config.toml
model = "image classifier"
dataset = "rendered roads seen from a driver's seat, with toy cars, trees and houses"
crop_scale_min = 1
horizontal_flip = false
translate = 0.12
arch = "mlp_mixer"
norm = "rmsnorm"
mlp_ratio = 4
parallel_block = false
inner_norm = false
layers = 10
width = 256
loss = "cross_entropy"
init = "orthogonal"
final_lr_fraction = 0
Rows from block 6 of a small image classifier, named by matrix and row number. Rows with one number belong to one neuron. Each number is 500 + 50 x the weight over its row's rms, rounded and kept within 0 to 999. All counts start at 0. Numbers have three digits each.
After each neuron's rows are labels from the 100 images, of 14848, where the neuron reaches its highest value: "responds to" is what is common among them. Only what is clearly more common there than usual is listed. The data: rendered roads seen from a driver's seat, with toy cars, trees and houses.
# fc1: MLP up (model.blocks.6.mlp.fc1.weight, 1024x256), inputs 128-255
# fc2: MLP down (model.blocks.6.mlp.fc2.weight, 256x1024, transposed), outputs 128-255

fc1.461:598550475522500507552429521394531483528499471527455552556507441503431526421489496490464519426446507396461545531483455529485520572496544473493471550474575521496516417543500630533499470483507497449421530576549437441510514532404503542573447580486560516434460582548506440379533493524489585453470498543469478518443519526456564500539422546481517495466599498499497535492541448402484526507528
fc2.461:489444566514432552435539544539581517477542508514517491402446582538500496552424530423526533452403546511466436441570503524503492546546512496532508467500514472502486456436451482542550462560519490517453516543445533564506536500496438424449516540550433540555510529492534528510537448491475469514529484493512582590530434490506503506476511511465519511489544547476497569490469456606561460486517
responds to: dusk

fc1.219:562457513500535526530483591598452497535564523525595495529448545498525512430498454541491520545486564475434581452522484432444508489502501484454476508431453510497548561467521489521527435426502474581430457487509331472603599434635529533508607505522556550447454415520407510553600532545497430564494425540445444559547477503507499471401472466481518540505379438453437511511398575516432458444503
fc2.219:523514446515501536472520545501492463533520523534505501450504480413562438562475561481505513486498492490417410449579507592513475434534522468463514522576507597454507487513477529596563508431411500431491440589602446518431466534514511424473508556467523437469519465502509557524484493525540524538591510413508434571611520478447560512542546572472584499461577495510458507556530449416410438515530
responds to: vehicles: two

fc1.433:459465550447520511517440606557490506609448504496512617379403503408543479473424529550537467436568491527516547448562482501495434470475411559551407503407552525488478497460576575518407474494467450572433498576537471515562556397488524473514575479443547536560435525509586532498612386510517472439412494453477516484546549473609498527496493593423561474509397517578535544499411506507478415472494
fc2.433:554527448509556525466595519593519409490508468442419550511439551488567562589491499539525513543476412521466508491553452544441536483474454436436545508506514549499500521475551486534530432434503427542530416495513441519521404485476527487458524530498522496547500508607508469541383517467549495465424442483530453618556474466417459577408529487478577435468497532460543500575451524545549519501470
responds to: vehicles: two

fc1.401:497512462452428557479524507441571470490498476491524525571409525474538550520405498528549416465473507438547565548572461553541477487556513425553474506520504549527464477558542541489574566533496544430493527476556528508498417415491416523518530461520451434465514502483432406534562597411525439472426470561520578471569626546465529486516473485556495475474528434544488490427454411506546470643477
fc2.401:510509514561571495451511473399503464469568568496496494536506479502443426505558531535400493569425569476465430576469477472502446451443434423455544515588476511534464443503477543480456561395468470548445442540492441494448599557566489505449500563573543476493490467535549545606432493608523595495548423515476464493515522442505514616453575531475549571554477536455454407504426505457374529425517
responds to: car; vehicles: two

fc1.287:423444600553429544474487502512448484494478512478538599442518488436550452586530583582533483594505546501465579488605442516433439508556498500446480551419462587499455467576489533524540519382526564518497562532521497549466554507509492498457528552480462410514412470540557462448548448393534478563497427485580378455499439493409566463484548522500497578450454457520503566613474482627519488556541
fc2.287:482530468485416469430512480591534529513464464433501495374485520457512488455527530443527563622443518383532435474440518502408441517484438442441499452474483493449476517456531554573440509456466539450531500483416433395471498561584480484509567508524512500517641478424458403536357387502483626390477554436523499570502489502516536473539558614466525488438398497520494559555521507449432514506510
responds to: car; bends right

fc1.735:566489434550499410478489476484578502541465506495462580489530464424508439407539478534450482436511512500472478379414471445445481519455525591524530559469547475474552491476432513488428539431522506422525589480507473406446483437457444574516392490574454511459565497587481516642439530507502547465564495497559583561441413427448500557479511592568548432448623447418462526486563522440514569440461
fc2.735:433460501423425502454472487523490510448498469434454511539501515523471525459512415497553566516498528533346518528623482500509498465510488533471507495554514501503391483538505557463553453563490492539463431461531528546538497563453600456550499549519691501528466511440527480398545553543511432421517570518553521524501372471484436618533468511429419494453448566594504505519508527525517508538512
responds to: dusk

fc1.697:430547445533478452511496445480425548483423439471533462503524516476533485426437489510530493485472555564483548440519512404481515560456449566447539525490519569434486571523561483466495404346489475468421411536463572553510552497491529506549537424526487585656437417578514548469506537532456520621512554478409486535488494415489498483463470458478410506490494410525588572617469478461474483481519
fc2.697:519494612511491565459541395642563505584504495567618526559527550422413469463533512526474627430528459560551553471492504453530475514484594455557501497446486516539457461500461539556535516608514463514496533445579521484412464625447439537492419571456545474515518515504479559538481476471426588526526473480579455484536515476466496554407451484531623464537481485558471493454532467438532509529437
responds to: dusk

fc1.43:488444586508426541482496629530452510522442497526569559426521482459503522483491528510582464532524552509516558429526545441512467473571496540544471486473427601444488524457466549450556537426558490468436510539439349458499463440443491521538441584500478516513555474478480493410554456544447552528493526466487480524478526449523584531376490475442587483587579427462451479514479518470578424470495
fc2.43:521602433414458505497488514530436487522498515474479512516414477461471399561542478423464545522489478510328457455478445489443481506495563432400538548443547490473499452479491548525552507481464521561564516607499512576589501572558552530460574543528439513542570575501465493509544497479479576481530580505467551417474561477441441432567491546457460555483595502542473532545520512428423524536515
responds to: car; vehicles: two

fc1.38:490507591407625493487551470490551497472388548488435489537503482492584569502504456480479500553412597392435565568496516491411435443372523566562433444484540443462497461484501506495462441476552541390614527532523556420489591532499532496457502569446494512607537546517453496531464460423550497514496502527434460483477522452591462525482460552511537554448503445502518468548456468597511466577525
fc2.38:544503483474501468443546446513444502488536468446494551519543496485580547506460629483550499633444468612532508550583523484496425643554465506482524598568554530454480555527463506513468463424474530493459449411446453467476433464578413457559497396444580436444470467431527583564521569508496567464472476539582557528437439483439506453479515618498524558489533482544520510528445517508462426555535
responds to: vehicles: two